From a checkpoint of a small image classifier.
Training: muon at rate 0.0024, 19400 steps, batches of 256.
Rows from block 2 of a small image classifier, named by matrix and row number. Each number is 128 + 32 x the weight over its row's rms, rounded and kept within 0 to 255. All counts start at 0. Numbers have three digits each.
After each channel's rows are labels from the 100 images, of 14848, where the channel reaches its highest value: "patch colour" is the nearest of a few named colours to the mean colour under the peak. Only what is clearly more common there than usual is listed. The data: views of escape-time and Newton fractals.
# conv: 3x3 conv (model.blocks.2.conv.weight, 64x64x3x3, each kernel summed), inputs 0-63

conv.18:096110102062127118131178126081029126128127110175092094138122124127128137128128132152123129136122100141130135129129125106139183171138132108130128134113127121255155128122128116159218095126128128
patch colour: grey

conv.59:127132117131138124106128128198073122127134097054088111148125093120128075128142130091132129131128135125139129135126128139138138137127129106112128128106147125114130128146128125071129076000132128
patch colour: brown

conv.57:128136226143124122127112101127115120000107120128128119146127165128128102128127123129130129179128136129128072130097182126125129124131135128132128128111092127075127128128128128109128126138128128
patch colour: black

conv.60:111085117134114137126128129087031124128126129059121079040128062125128116128127074165135152093129138126189131129143129166170091069115128130136128128156136129127074128137130063092125069097124128
patch colour: brown

conv.20:089125123128131109145129128120129132130127137130130097117115128079128132128139127133129156129131130128123128156129128127131048082192128107000128129100133119120034128204131042140073112134111166
patch colour: grey

conv.41:144100131127140132176128128132088124128128128154070129132139128103127020128128096054142089111141123126059120135129128103082139137140128141000128121129095103127128128168128132133135182126131128
patch colour: grey

conv.7:128123207164082079093139129128093076255132155157119135140129104127128129128128123129128131175125127123125127137117111057135088048152130128134128128089126128144124128062128166186131126141126127
patch colour: black

conv.30:072120141130132129107123128115151122128127121141102089096139147073128210128137101172129143092127129130137128092125128141179059051148128125125128127133008127156072128113134036119107145125120128
patch colour: brown

conv.31:125111135128132054039096126109148142125126107047079092100090130074128113128125126177131145107128132127184109134129129162196103035109125129192128128098133126142124128109128107124106190095111126
patch colour: black

conv.25:116123157129145096118147126113121136128126139130124103132158127144128000128131125124125125083128130128124108173120128157116163140164128119138128125100190126126160128115128143106144134050125128
patch colour: grey

conv.29:137122141131130102085130127113133129132127109069115122082146128135128094128122128099126132104128132129157129106135128130141076079000129130190128120106131133127149128193134136121118152089116128
patch colour: grey

conv.23:125127069243159128101125133134144116212133125155125128156148118145128110128128113128112128130128130130121140112128057000130129122148173144214128143132125134173139128123128126132137159147128125
patch colour: black

conv.14:066119128128120092147128129030155105148128157113131119173086121088128134128135138146124198123128130133133128191141127095098066157196128118111128128140129154122121128051125036128127154195106130
patch colour: grey; pink

conv.1:127128136121133128126134000130126159152146131127136127128125139129128107128128124127124129128195126124126152128126109129130129127129143127129128126129116128137129128128128129130131127128128127
patch colour: grey; pink

conv.61:131104103113119133109127128032029132128120167164132066164066142125128033128136143163138146141118110125109104122122125089132113148121128137116128134162032115183103128121127104123113080127131128
patch colour: black

conv.55:108132125130119113069137128076156126129128126091119139105060113119128137128171129124125150057127126123107127193127128162025109062164128128109128128085131118120097128096122033127052164123117126
patch colour: grey

conv.53:123128110172138127121128141128123126136133128130127128127126129127128091128128123128127118128128127128117000128163137122128125127124137124125128125130105128148128128128128127128126117126126128
patch colour: black

conv.56:130125130129102129106195128109082122128133103061101087012129133124128042128129129099129124113131128130142124115129136102171072126132129097146128127109145136131156128128133026131104043104121127
patch colour: brown

conv.42:136129123128134133133142128157135128128126103040121127095189137162128197128124044147128125113128124130104115136130128090109084154134127113150128128094000128116187128140128147127123120153057128
patch colour: grey

conv.3:128123151127131124129127128111117131128128132132137134144089129134128000128128045054128123124130129125161127095122128144130139132111128125132128128128000127122123128125128143130134058106128128
patch colour: brown

conv.12:094106128128140096106126127134119129128127097062075105067039146088128000128129133117133101118128131133092128142131129120062122140143129123101128121112115117113137128108128062133131078148123128
patch colour: grey

conv.26:117140132127130034114128129071139128128128130100136121100125125053128092128132118135128133119128127128075128164129127100136004141203128116098128128096161126129045128070128080149126157118104130
patch colour: grey

conv.40:140119132133172123084124128171125172128128139100212117110096135088128091128137100043135124078132127153092128044127128138129110124047125128127128128149052127131116128097127056137120145061095128
patch colour: grey; pink

conv.9:136125129139094129135136129127104128129127134088246133041116137132128148128122117147123102127128127128066124154128136075137160205117131139130128126098000128126159128127128112132136137126113127
patch colour: grey

conv.2:131116129131124107106129128111132126129128106105147130104124125123128101128127129092130175077125126131154123066126129118125021078005128132193128127076151147128190128058132110106122185127098128
patch colour: brown

conv.24:106124128128128081097195130109147128128118115071117126119096129092128192128133149114128098143120131130114124112133131069000053121132128084140128129085105135129176128089128064133097155134108128
patch colour: grey

conv.54:126128119112123156141131133105111153114098118136139079115140147115128000128125146077127137117125126127126126103134127077146037097099128133046128130165158151163113128119131105097091137129083128
patch colour: black